Rows from block 6 of the image encoder of a small contrastive image-text model, named by matrix and row number. Rows with one number belong to one neuron. Each number is 500 + 50 x the weight over its row's rms, rounded and kept within 0 to 999. All counts start at 0. Numbers have three digits each. After the name is the row's rms in percent of the matrix's.
After each neuron's rows are labels from the 100 images, of 14848, where the neuron reaches its largest size: "responds to" is what is common among them. Only what is clearly more common there than usual is listed. The data: drawn small creatures on textured ground.
# gate: MLP gate (encoder.blocks.6.mlp.gate.weight, 192x96), inputs 0-95
# fc1: MLP up (encoder.blocks.6.mlp.fc1.weight, 192x96), inputs 0-95
# fc2: MLP down (encoder.blocks.6.mlp.fc2.weight, 96x192, transposed), outputs 0-95

gate.104 098:505477469601598505518630555525502526521426391475511538492570469502525485439515476535484529437557479493478434449592544442372525497428557610580544493488533491410567490528496520462461472617507488546548506574496466551514540503467499444506555583529447492513428440497526516564498519504590497494
fc1.104 102:477356490490478474498434455609478607522517429398441462433569493519530463412514488520478551481522532526524492478459493437493521472505532537647497510416382498496574506501520483480510495538568470450508512502411471480526522436537638467570506514495543488592494533555544533514533590467468503507
fc2.104 097:502480520499597504542488485475505447489537571542442507535382525454435604652508539472453411538519502480574578468446488528577469516574456492414489463536521460507475532517505510562432542496425668477439553479505499453552507516540432532494479500473534507476596450542496477519490407557516518455
responds to: marbled; crab; purple

gate.150 111:473465513474365423413501598472475538494603448595494504483493518542418380487474485527567440495465461497509565515524503486505479490467560534484454467456504506421505475484543518470399525468520508509456586530581503489539456513476451517486501468302548507540520511560514534454428478464458568426
fc1.150 108:550531526425495454432442513511577586485530385451487468592552524500517457457487430471513534491419540591469484497511531493462538573464424540491506663501511549543520555500535471478480522512546504577565499482412505512518571399530498559516476446609499532568488515550560546583460582530522546445
fc2.150 103:529497573536536494415480490540616489480434530466492516516452607434522528547523430506517465435490549540555461548531535477529483539451484492502514605475459418515533485402502512497507471618639449452471536490501609405540505503562453480550479583481539485510418485485484519463535385420546550504
responds to: jellyfish; small

gate.94 114:537458495463501499453388546516447468553437523571516531401437542498500413658491508511446507459496528499500545487520523421490518521489523544474498441482535495460441346516516513511480458524466538414540528505554546530491475498489480528407407483523486559498562449524492595588615508560538607519
fc1.94 116:431553612459513474508467515529484508450511511542472453460540494473398497540570492490424467523527562460665558550420486575576418542388521477493457492461485452494559520382461475529506617500462487527514497523522491446543555439506470502551495518490433465484525432554429495451444391527496496455
fc2.94 101:512545428577496477501568477416572513474442555514464534499561493520507510450496475461578501467475416491507534574567489582402485482508560537517524545536516507498470571496558449489631410404509436463537503522577460593483459543457476437578435450537607490430494512564507497512580486459609499453
responds to: fish; spider; red

gate.33 103:557516518523464579433472495523484485478441649567640521499488482478537500492596466521425531474511397552493550367487442494496476502545512530473488516510521468462546452547621512531475501411530500523574467353475485429460525477452488495539440542448572503530482523507579523588501534510512470529
fc1.33 093:549477436471498498460486545374518523431531508469438508546496547505502522590521518499484517450559603433451569517565503491619583502548531490500519512491509466427571498571498475563447490486403613443547495489522448510552428473542511407514478510504469394488553529442433412402518525491401473514
fc2.33 092:535515533450494477497490559519542477461511500507575406520552497533480497475482444472509416479557389464517492494556473509501452502478504526389545557498467490487490591487583515494494594560571446561540423509469454527501428538619428469490549503577681587499456539561551521551537506516465548422
responds to: fish

gate.48 097:461506542469524505467537524510470418465503455518517499514527510523496478401627380476452496503400481591469518589603603465555497525503496484469561444419464517462448473479516466501555515610584517491472571514516482404486498543406564485566528552542508638467583500452511501521525525556493499500
fc1.48 094:513588488511458486504412487485553668510507516444519493509486445498537460533461607508554499473584523386527493426393419587497524554517493501522467515569539473524533570486467547480474473506433533535514441507486518611504507429600426501385476445485575381497498503547486501499510476466470488495
fc2.48 075:424448463489482451505537492493461433592504485544525526563482448507491487554418600504503521523512509488477498491510539441364487457406475604448587558505426429587609503477499484543517556498487463448475471422506477478509504549662529508425432518503472438589465486492495564512474492531550543423
responds to: green; plain

gate.174 092:485502532451512527503462574487495493424534538496512545465414448551447504500471508499526506429545502493588517408442453450453478569470606394492474476545595514583499422501567550497414456470451510420520517579540483511392492562429413454435387464463469597495495520413495483497461529552479549483
fc1.174 092:507379439511453485438530461481432519542481470515500528493433473446492498580518480527618495544527499498607537506600447391553419499500516516483659467398505512384575438485481462527387484494536511484530490526518459426468370504504501481469504518428508508444495526533514499499519498538483447537
fc2.174 094:501488452513571526518589520492414499536445473594410523470550426513455531490519521441500501497458535456490634548408506464430487513495491463421498534603532561523465510499444420474578603433429441527562529528508496411471546442508499584530513500535549525544493502495403469558463395511495559574
responds to: small; jellyfish; snake

gate.74 101:517454495528513544570524504485587478560435506407455505324511509496440414567541498488565496434489488485497438503455456505443497499493579506446497496491437574499533406495586477493506395500529585569441474463464449499463501441491543587456444532535466574435540501501513371459488435456553463517
fc1.74 111:483497515469515546395506473573536445638449496565554442588486430488441573401470494425470457469508479514523484449600499588540434488488458490502519566503474548406463531507573485503528534414516485537496557475463553554465483596497515480531430533496510503551418506521463468421494488493603502628
fc2.74 095:481444513524475505447479477460418549475491512509472444492491539574511509368504450596439590561516421486429556520583469459431502497519496591513554419484527461552521439426541483544500526535432498408468463490617448335484541543517500551487487489461499503510489591547499574497428490495434534480
responds to: marbled; yellow; white

gate.90 089:509446555540503627505475436536592551451468401590525491466506499467435432466504548490494517468501503528525432453419538483603487460524456563499454515488512594480520625483554474525468463544551523485519460514463516513362580435529500510437430468521546563484517499527479497554525499505443595631
fc1.90 088:598434563472576520464482450520552501502503505483543498542509500518402438613505482562502504512348366535470490449521437493436554541545509469462671472502505493511531493497496470509501495526587547505513493492527447459548486393512515597488524519553476464499488529572568543479538496431395523478
fc2.90 092:519513604485483501513520561520498435407488538540534518576484480466575485525500524514535491522608551527528439561594492502455501513397530561512338498472511500575539610444514455487503519510445466523493560500439552518418429451406463388520445621455551529547493525448432505473511515512478511503
responds to: brown; spotted; snake

gate.26 105:509500480420519544425495471538474526573489510484474542473587464480483480456509473504563561417484499463484477448577418511444504497384576565418419359502514532537501473423568459487506409524482512588543499534487494516562540581499501493537505541524498394565499429491429531503634592452502500522
fc1.26 102:431530541403498467504391493418527433490501537463560490476439517514480489527467442431454367495529495465500499500633520528613576498470464481479543539537595477501539497485517478478511518495499458488488492489506572470521568409531478603585491457462499421448493494468541619415492401521538436557
fc2.26 099:478472465491494534537467488527419494452453589505432509496467498506560431435549318546566560482505466556515523501522468482412495480492581560497478388467507380485489492494550506504473454512464543578504449580514445469499472542480497365492536441492456478562506464517496447540494493365487571426
responds to: scaly; snake; blue

gate.93 099:504495512534549455621495547383496512454360476418539509473470480437499495450541443469494556482505459502569577493613555498438509423539546514457397587523526530353516454539560422465430499510488471464516492392488501560471531485528490463513451535515482443552471481488467535573507454532543493558
fc1.93 101:496500452519465510422492507537487549517447422528462432453616509501516484381509457585470496501557564433492499481551537449473460550507449533553540373440470430499502470440557389489418475511560472470546502540471473460551450496482527509500445429389481525634482552575546485565508473510568426476
fc2.93 101:458518469467523505525445427520509433590492556593479555541517528471557471554496508465461410568499499497612523335417502562582502505473532535481490509490472584508426441550494509559484448494463478500555442546483401435544536526547558528518583494489553611510492496455595583424542477508481503513
responds to: fish; dotted

gate.88 091:466476514423540377474479518489526484454494480600433343424484537580539526595560443497540457502370513490564525543420503491514502438407520527508507619500510498426507450562507499505511486577409522494522525499536488462493561439481496499503418468488501472527544522559494497518471520411426589510
fc1.88 076:428495486518513553588551497530480468438529545501480626454403500504489444535463571422482484547532456387435516414527529512539499540544594432422487544498488564443549503495482541585440498543476516424517475440587497421540554498412441466517585525462484533466502480418539501497559587534575440490
fc2.88 096:486431497550534459518498540422428605458503483518408440515509451491456474468448473497570524489481431586508499515598448496587569453483579588448502504500439490520570478549448439472533465495444485552484479532523530579393484457523577544414486492438508497522505596560465495492375452467456593439
responds to: fish

gate.191 105:556563526594499568520479471562506531429457519559358421473446573422458589402475454503506539528497461543445526495437478474468524541543515548471518476413535464529499404572431484578476496517478479507419491471418501476428493397511550570542461476410566514500483515580513561498483498438465571521
fc1.191 109:577501602546504593581494453449466507503459564413483456439404556530494399413605513589593492521488542513478441434455501516501584500528519552525487473566499499531518493526527509416471467446457538426534533434517504422515512505551562481530532479386523564492541477463456514469512531381501475577
fc2.191 092:472510408474507361493522500557435493466505496410471543498488408509443388535386557502452534447572522506460512510581512534598503530459501496461514473447488538435568562398551537392524544509502485531497452531458635461515467496502457515464490524591500406463498506495497464409553487477479448485
responds to: marbled; caterpillar; snake

gate.13 092:523449561527474502507438551453502538501490491446518461485600531457469420496443495605529510518488372488499494508536471462493538470491502474568603528513473422457523416534537570516454384607583468423610511536611504445568485444465510514505479494528567561479448511530529524430559584418495496508
fc1.13 103:516526547484550439491411441558492482552519450504498461567509507531509513523514526485500491506515535489521464535479582448540432458513531501476576465481501403501530525459510500483494534415499503557490511473597431588525488499520689440543660512490502374496473465500496567522551503489499368398
fc2.13 103:510503454502356419562449497495503464439530514490470557453501529445474493469540505516617451532519455465453591455538522600480486501505406525493507531503543468597467493516482524562440558536575524538447516397462435491512572513535382515512474422418493569527577459505522540491478562456576519610
responds to: plain; beetle

gate.162 094:500418552500521366509456589506513514432549467518579502467375454481589511434422480435508508525525481557519541507499447497537435378471492525551397502555502526485493487473509511506499494540487473451509488547480501508458695500488506482465471493476492535427580475466577458566475555522443595471
fc1.162 091:517571470433491529416447486441520494539485494628570541453513587486507491485498605607488525491491517471475398490507574452526492464485510615486481392462473545401441463401501511459490564514504512498471511525457511522480386554501476552504403480489562488507491605481516474503358453514493515500
fc2.162 101:582546466514402489479503545548467523450517485522479463545588487570495471454499503517477464434533474450507464494468477557506504583475447428557550588529404523500482308569493530574490442506471442526541507493523397471524605516530451607529519505430452485474500458578594514424553517486494478484
responds to: fish

gate.112 100:513488508458437504489503467494459445523499431566426407415444463506521453622507520504481472477458477534495490533382507485507504556475514469471395500424491458504486528442462488498524498522461549510386559508618494510545534653328500492539490422481493449454572496412495540533513514458530486514
fc1.112 094:583492500415501493469522412450508536567486447496525489529466481498450513412587474479513514534513594509442457578537501454498447508498435568381532443576487461517505546484571477505414491593616475537530459493416590516526478478528512527370559423543516445518498485494463586435572478528450497427
fc2.112 096:489544449487437528490457459526506553498539467417504515538482547527405500510509490356579369398486477497515469551434503493492553575457532419516533629553434470489471406453417477408482506475592505495502472554412482544478433524583546535545538519507530513491428512409562474526499479511522496484
responds to: jellyfish

gate.173 095:563499476561496580499452476456461557446495552402496501464502522496514442462479494518580539484497559522516545413513474480421559419617499553547442499505468494508594410481498495483481446436498534430477453517537488439500501509495539458425542385360489513503506407453447477540488665524468452509
fc1.173 088:436448546532418366454562455514498507432522417534634454653454418560507508532545545473481443416493525393498488507456575504533491464500479476579443618496487510501483506505557513464495494588448522505563504515509506444515521465579448482547478504496506492406514480449543530403495528463504478501
fc2.173 083:501587574510543605460465522460516571496462527446494443417498650450570541472551420497525539524558541502473519596573490507420549562575543569505484587493434474551515512469502417534525500467528559459503510544565500505436537491453488503452496415473466474524416483570595505570525490562578547494
responds to: marbled; dragonfly

gate.17 107:527461523434471495397418412532514464545574528504440521545488378477508423520490554485495490510590459488507528449470525564506386495367499615529429386498546526524429505514600518488503441557523507497552468532536501516551536541495500458548505509558498566564496428526517425458503443603475501483
fc1.17 118:533473441496457422501585583571546498484543424495502543573502420554462560485445494397465530503558473496543421505484501478429448499459567492490447502501509521456576513553474499464415384561513463474515502537486419500486477565365514494436528568574546527526456500509460498623480578497461615510
fc2.17 096:498538580462535428445474452396519560471471610490495502438527568492522578538521615573424528547538518457470497491501461516545574543584505434476602496578524505511523498469435521496441535480512414492369484429465589460493481460575585528434528507504513504400548505476483498510490529499569412512
responds to: scaly; brown

gate.155 093:518494465525500583519572385443351485419542531517504457474545542648486497516466479498527537492443528509434472573526533501614446420541501564512504426494394456459489502546521555541440504474498481465508535462474502451533582540480463451571456547504536607495368546499443536519509506490505493501
fc1.155 079:501536471509505388470347558508604552495474518459501533538415447425498452492532546513474473504543459483556518442486432566437551566523540383505508567489579490571468513515483499450503490503491572526529431553529491582471422498542480573387581489505565425494599441487495495481477503562515521566
fc2.155 067:429507480484550451487557678503447497544488409473406491487487490441497498414509597540502517506543507554501511424525543482442434487467463668503551492507440488519592421524564435489524544508483501494453497483548503453504490491467564472489549513463487480618524491476569529612502586518506500436
responds to: brown; snake; caterpillar

gate.127 102:480563595573475518500450487496623474513473457383468537523555520593451497561536497508376429478485502466483435583525478557521496498471481520582447574573476510468499541431507566511589462491572460540499539506502504454537488457494480470495475533404497459501500511543415479580401508446540462637
fc1.127 093:503448450532538540457505583577523500473593475402532546477463404512439478455475528462452506520616526501486534573466555573494549473505544435430493519429425454498513494600480504548559425484460426497596498470504432492508496494555408501460499413543439516465564533482476460506487588362465439519
fc2.127 091:553456569504504460498551507504502443468475518595566502492556509564529495621533524515519460512515446403483528535560504433495423511516499477664528519509532418463525506523517582498466387531476476458499501503568494486518509416559479446534496492477511601482594553449534443513417617607508441541
responds to: caterpillar; striped

gate.72 114:493442547512458495541516568452493495431521471404481414501534291526484512459572507527429496509528509410482501537528517489513505436503615556480540604496563450451499566544534435616478516497535503504543491523499422471482450554565478483447550570567528559567477461540507506560484462573493512546
fc1.72 107:480574564476496400555482514553436499602459449526528462459516514462545486428490499515584421490442504429507474457483529487410477498489517502486495509463445611488488526419452461409374485428511451495553521535535492510478570488427463524505396485468409568557588541471558572504428532561493406479
fc2.72 112:519531394492567493447518457429425478478424475498452472491422500466586549512553519425443485509499452502579458454533569484492519374466487500435543500462570578551480534500530450534409471497463482566500469532550436460459471450589481500534536576571493518530421523488435498572561373599494562470
responds to: caterpillar; striped

gate.159 097:596485542517462559544496550452461480527472476434458534500513452509500510525519511502500505511504481668494448504458434546505498391516560407402405604463447416435524428466507583503567497443490462447471584483489542479538548506405420478534494446504455510463603474467407502532502505474484454564
fc1.159 077:514482609540498460502460515429509534547391545529456514534462539499557512560467503505514493431499568456603447477541581494426496585462501486488560562451489592519547493500519524472485480416491580677563461513476529505482470547556554502466545568502469433564455486463556537433565457385455513490
fc2.159 090:487508410473537544547535477514527479499595386449486503563457480529500539442495559524504491586566364569508464441429526519460441500560588515461502555546494423358489463493528399563459490449477499506487545441581441474476603491531443499499473484512397431501518495471517472554483545494476546423
responds to: marbled

gate.124 088:487511506401443454474504440459443518444447507440568453465475502604535496566476511582448561465365597516506562497518523611495321481505478494507439365510496466477529465510512546541542569458511473492505536536507528496459503429541499480507428494537461590498530523536428551527425493529530476502
fc1.124 080:510484535409473508537537503503565498445499557529488509537587445523615506522446476520476502495483566489486512539492498506484406492541505537481398487350489442522468435425498448537540518424495422535511555483484604510499543483531578486474437494480424635442522465555461506505418366479451571549
fc2.124 083:515493453543458628434493501462506540515511505444496554422495503500501492574472443480486438545453467537407550444490447473467472347488474439494491477547554510500514497499502517630395449614498538491438506488482435594564522515487478510555495576448579490495513538619518463504531525517483369499
responds to: scaly; yellow; white

gate.78 109:568442499508478380480494509484514545597510451488443428523512455475511501467488472451536469390603456554484542532552475498523525491508498425511439458479493500488553525492478475559488450515625498469532485495517428491544548480425456587500316508450496520360489527532501522440489510369527477535
fc1.78 111:536577473483461457527522405554585523530563497542473535518470530493572484526501498499497403596407481423557473525449591484547443420485518524398557393516507492470474511497483503486494549434500578511554475473538577561437458472548539543513634490483424460487489496543431570549431501499490382535
fc2.78 108:527469499486436463533502536511489469508521438462432484524523483596428481490453545558564490512488524486496540418549486534540540501640403534510512446542336494503483426529555502564463492531534468568418493488502399545553500475499445516467419492467498492487575465510505560484478577371531435622
responds to: small; turtle; caterpillar

gate.6 093:529475449591505465433522536428368467414395529502501552500471497500505515616491433477450496421429518495500425407503507580477540556574506497395497491539447588529400430486489576541561504547467545563496535444484557488573486525432524524517502461454552493449506406530528491494496479456516531577
fc1.6 088:469501498476510505502507507606507460544586463468514474439492535417573521562489467550481489503520530500516535512404477513633474513502389303459481479515530560535560552406449480401526502490590443468460491478519450547425532434431482529490530555512418521460525542464488496555498477434456445467
fc2.6 106:511477498587491412562501500459542551406495516502429432585519491528461523416482501485545541574465474472514492436514530502487482521488552521402438427487536441511506460499525571463492481482398488474532602501547532452548515544549479476540521463493336503489575361503514508422439572456573551426
responds to: beetle; large

gate.122 104:498466485501498502491460499433506524485504469497510497422541492578553507521522446583548444455472499495502513390436592500574490501505581422591485494557462483483541431543555465475382593457497609504491455494412393482518455495498546448409531577462519500561492542462535388386575515498550513505
fc1.122 099:604465492450514493521588567375501513513535500456448473536486433502507540438502521410499485519604490593512570483494502488544413521554548503503426497553507445465453546492450424550479519486453464502500523429550489568431569500458486442489520588538407446553482537400498496384517445598462509576
fc2.122 092:456488538588462483473466492568436536409497484568358471503518417571492483509469567542418511498501459513499524530531338528606594491543494530503560405471556494481516453503511520500574517464422585435498540446556407500433571434501506436503460515498442467492493521544492498505530587460471516526
responds to: white; jellyfish; fish

gate.128 102:503509508502488542486439453574488503526539413518470533449536489559489484474506523489474502470460553483450535525467511526413534483456484626502388527444530405547481539500348496496575539486567541515428609496583483501502293490504547561509587452594513547516476500492510538498472490499509501510
fc1.128 105:494483446554474481406476503495498475513510452563430575606498496581461505533526481519492468480456500399564522498401489442606516498520562450512416505567534437495459469586481512566529608432489468457567520527513586471507491539486551499537486522448493517517530312498597496432516496558466558508
fc2.128 096:499492408551464574557609548527530577504513471506534523452487506499457473462580496501500522433527466624512497497542489484489524464542503542532480466590551408507475456561465380492519483467486517501505483452574376521412554396460526362450544448515532488487473529496490411466547472428510602521
responds to: plain; black; crab

gate.77 101:600476494496475419469493486502473605457585444485581487535441493480501477489516479474472432504520460510591529497485496538485449479541530472502488386510456442513493574522491500492491493399464484480535526500630498508591445493580519421434552380538429490424471489547582582446453557454519523374
fc1.77 103:570435476454545571492471552500509558551519611538553511435472440590447475403472457400510507512635538523483584533536501521489588548579531478469479536495510514482531544496547489533492460430414435491495427511421560497471463472461477517480476402519465505456528504411547482523509553481413521366
fc2.77 086:459503484518492457469504481505538420493396486425501556536513509540468440529526485512488604463522559524511482569540534538456520497509398422451633484505526702467482488497499509551451498490397543494488557473441495525501389471496506479508503504521574442549519593597544489509576482544546582488
responds to: plain; black; caterpillar

gate.139 106:525425460515443340526492540489536566515461511504558465515582348427541527502470539443515468468532480542450466504471431543507421458485479502503507518510556432446383471533446525449514468486425512527508630434458536494528484504458419482585380495486526530523512514521501440504439526411464452513
fc1.139 103:472600509504567532555498478391483465452509518523510557447415515499452488475465602561531457480420500507530566495469431453597502554501504444469534570414549447521580515467468451508508479501527569593453516432493411567549580510496507427465574384560549494460501501492477500619523524407528508497
fc2.139 106:513406378547519466574573539480495504382400484548442498524503525461503511497465467463481536501492536446501436506495492496468483500500510620432525497559596511523447513435540479486477578550499523545495486596476512429500492588448485520564556404491655591615461488546509508501535493555503503530
responds to: plain; white; snake

gate.61 106:477394487631507498408501506498457520526434513506413525534444545477524543564481445462543526498419432530406493492500422426499501571493582518408481487508559418470538506501515487492495490571467587501494492509433599410456509487469415548506509423432524471491581499499413429510477433440493596525
fc1.61 104:521493535407518517572412495545487476435520502490486557500503363461332517515382531531474507419470498459504507562501524435570467432411511447516563514540539468508449426502410565569596496547478469492494567471569474501518518503452509515496545430505603414525523561551501478510475510432501473514
fc2.61 095:465465529538583493417508456464507452424379524547445533563483560447441542528503433504553508572529530556518504421494464455486506490517496500384464506485458534531547525485473389518459502503469458524408462507462513564557504472485654487578506504517670497522492511449477499482601427527546541500
responds to: caterpillar

gate.105 103:497508451508510585504540577426500561403535498498507499392469544497456487504513455538581334417497455435538502407483589476506500517528630516615474467414496499545558499507531487500406456389501583483491478502503459578514475502497459515489540570478453508480508493433506483448468502538465572526
fc1.105 107:390572490550498488457462403581486495495512500502501467481462480597529502506491502468388568572430580510412442466445506499558565524490494470518531526472559539484489487497455522443557577546470497463491501483432621490647568485513534491538494409503511515544542483473511505573464571363457482429
fc2.105 092:556597459465530521541469494496597405605515541504542547612475554473526490396540449538517541445578525527463429501497566508501449512403524467553448540482514448577460474452498588428586460544575465541465495592458545524567472550531478581477514488530460543485428485418511559449545500489493466442
responds to: jellyfish; small; coat: striped; butterfly

gate.171 102:508491488610510522443534488430519492471542591554540504454450453508549485491537512524496493484455484586591501550507462490495472475499445574480500496502519504387546596391508525512532478357492483538509562562455500553528482491600412411451582371517454559505479473426511560524499545488442518407
fc1.171 096:403591430553534527522461499559476406517481465522493575446489577482498500424489407624516493490491553531461544536468469549521500465460523490499515516598525537558441517536591549572494498505561431481349584467561561545439511449535417489477493479455401546509528466477483583442504515491467508439
fc2.171 108:448531496443472498516444505619520515521518488422401537520623494471439475564510470479500555505474489471492496506379537482475528514455563498610448462476528472551445544523484519491526455422484493410576534534390563555564451490501488595449500467484628552499481587509467458523520501529411511599
responds to: brown; starfish

gate.81 084:518463535560480592557552517545507487632438482492503443490494454505505493496505550590525496556566500487523476473418473416469570469489502449500435499563535555493478435449478462497526468518505550498513355586501520464476429445532491425504547363521500373618462472573569535491484504498540445544
fc1.81 077:583470513518533507620608479578464516537469494477503453512497405568500467432500508564588514559411503504507450476463511425505532505463492537472500471477495548411479455383540500516548493562419457535488403512557552436507439395574461438512543447499508506593521552581534498438467474532502523605
fc2.81 082:473494535493538480393419511468471475495529494516541436350463436528465488523497524462458491540501416470479361511445431579473502512473513485538486428513509517498496568443500489498498417482520517558503526571466544516525499477489446421566523533466504375423528616546564460418436463451517489370
responds to: scaly; purple; spider

gate.66 085:532656496580388498506460584420550538536558479508436500514472377502527572468469512486575552449421519511488520442492425530540452496532480482507520482577579573457502524477557514545398537613576519489493492472504449559507481487505453453485382520498436509501425504507515466534524480493460412546
fc1.66 078:517413487497540404475496431519463531546499595541586491554526501510526509568499410449475497502474470503558419624462545498500488551561571473493497444538509482546523497517589433440517480507502464621510463511488470507639520473475591542466497502426404374487559500501401515514445535465505561518
fc2.66 085:500458428495511518582536519453489542531403415511458486464520538581489580517588492499561443478618449516495557523449478490599501494423506489559500546500536450508564386440506473487478485504499503503429482377397457508405543455481508531548411459473508484415487488384561523479469500518406485533
responds to: white; beetle

gate.14 100:519494566482515483478528642437455551469518433479545503514474464408474435500526457502508515469551452491498515489501547499561583655440522505505416415521524483502470503471520456524437489536585544512466504432421520538515593421467527487414467596523493469512459532558476493474470660444514503412
fc1.14 107:500499450515455517517465473524541573560505486481377560454475537571493460512525544550453536620515577427531536463478487550538453531501507485498456386501439477528440580557465506512485429516457499501539507449529482537505444663418520488506505532480503490495623431379430512428526486445440486575
fc2.14 096:528521523387468471489588434492491503495529514470526560520590493474513502524501556454486467515507442512511472535480488495489506564466455432490588628468445598546320489527447468501468584448540497534495447477418377531537493558504500562369503420520497500541478559587499448535504525545498524508
responds to: small; plain; blue

gate.126 097:526487486507492438482542511477447475472585488531510461442419464495385451464530515486542463492513466522542532469557513504518472503537522562438445501424526463569544487508525388558451371454449580473504579500540495511491458543522556457447588544358532486564500553534500498462431348495477608485
fc1.126 100:475512479497464553521601584402467494552476451460526530487471551431481519518476508500521486394504431503585567460444529526492493432489546443607476500489497430439488470498464480511499516490526579407408555560622629555494505511526488443467472572411534533441515484505393463490553407468515544499
fc2.126 104:464532521523501489547488520498526586536529512504439472473608463543515496473468608535436496527519463462443498494383532485402448491610506502520494427499548499493484497529524453513554539368404461518508630557590432502450503600475512502603548448518463510492575487521450552495483452529427465588
responds to: jellyfish; small

gate.108 088:502462488494424534458538383501482448430517534577580500488503541626445472520459490480538513552463507482503457585522501495612502459500498539515410437453461455605470536507547546573492550439615488492541478474472427500515581469407466490585446507509494656495410553501471506548496478477503499520
fc1.108 091:487550433499519501503362547444507516476501423475497493488566483480547504499528459595496478532536514470530475444517461578452551591527545371492625578526541493505474521494462451474447393498433514522481489489486537506400461486499470466366588422488519471474541393528481425567430484548501509464
fc2.108 065:402554548458547370448490519602498494546447504428506518530409401434463472493518623519510481532567443535466525460505501484415559482455457548499453527501521481574581443500512433502663564490464484481472505509541439449401441432515565468497527551469485455464562503491520487525524518474445527531
responds to: brown; plain

gate.170 102:531492510502489539500632517485552650432570444463551501500441499479427429581501519489451454503546498525507496523443523463505503529557563491579507461562578507480480602479513419548487553541602517546572515445466589501440535500501499544448499529512489431483552559457429401495519456399564481578
fc1.170 109:481545552502511524505466595509503570551476442506502506486513610554556459516476538493524520487457618417514493468393498512516509654515527433504458448459486510534587496384464522484494511492572455526487567415480456562500512540428546428532446517480503390452555502439574444499450576486500466406
fc2.170 108:523492465471532499425503591528398473549382468497521489468545439439520539480521507475525439520557544480557469529499438464515493426443501541418511536574498517355485514518457569507481497510555513537463507502477388564441438527541480490413521562511513571610489533590500476501608395529498480410
responds to: small; starfish; marbled; colour: pink

gate.53 101:508527511491430440466479454549522445535499518423551502471479550479499492545471480502414530482533556482502492501574483485540567487465589460475577534510387481422464467475406508447470500411500516484560520462588423497426515476444637498534461433509505503434458590599477472533431547420433470627
fc1.53 088:523570604506509497514526481461560533500542495420448518487488581469481519438506495511472485519510465505527503591500603462505512504444484483512473505400424485512579521509416505493502562403465312420544499557511645497460465506504570527522471501597427491491461549500484561554499457470483388487
fc2.53 097:547501603459430534493503502507565493506526504517515465499560495507582515460543529495519534508546500447441465537622448482580505584539473484558473415460458437465469509554475519573501371532557477462535444476568527507586493566508425504518507589447313505558506518455498505453479572433454437504
responds to: beetle; orange

gate.38 099:557540433526583483428539423406515491478504489532519517472510388536485561419496525520524522408427486536492458448474534584382404509438449568513503460502489518561582463509560513492507423463463558487439517444499597599485443524486549412544501497635500492488462498501496563411476497500442494501
fc1.38 094:573507526349438527534475595549472517445469466486433495512476525441465414519439517497400564553428542491545457545569529500528513552499464604507492509420476593461487462550440518592508519458489427475552504483486486489410491412483530506485408485507461505584529587552447433555495474549450577499
fc2.38 108:420560715570540471515546433498525487528607549496533438548512488522500564518479502454565456489525492538459550503417464475500438466483559431505446523546482535471524510520547560471558544566516491566506488494484545502509492500540508502541550511516343484463518370418504503508458599458539495481
responds to: scaly; grey; snail

gate.133 088:486539517564602409504442476463556511440438507514589528487482423491575519531504535504590516518477431511447474393537535458442489474485510504525427581466545494427472405560551464469427438551474498435565506485529528429535569500470497420592492413504510502546492450488475550496506631507500622527
fc1.133 088:584533514508474486293446522592504540561448496524464519472547555414518462483488566504502523519488491516503402507465495457468455504477477509516499455422433476434380497473524460461458498503523533476513546527479503492492539562439412465460367447497545518554504492568567470475478550555522533360
fc2.133 089:455491523605487507567437450449497477527621500485526484537491503561544445589511431499480497496436524504599525381475482440514535512515510468557457435500536488598505401590483576510454458514436495501517495531573454468500489479497542536488643563433422502480500474400541567495450551408514489554
responds to: fish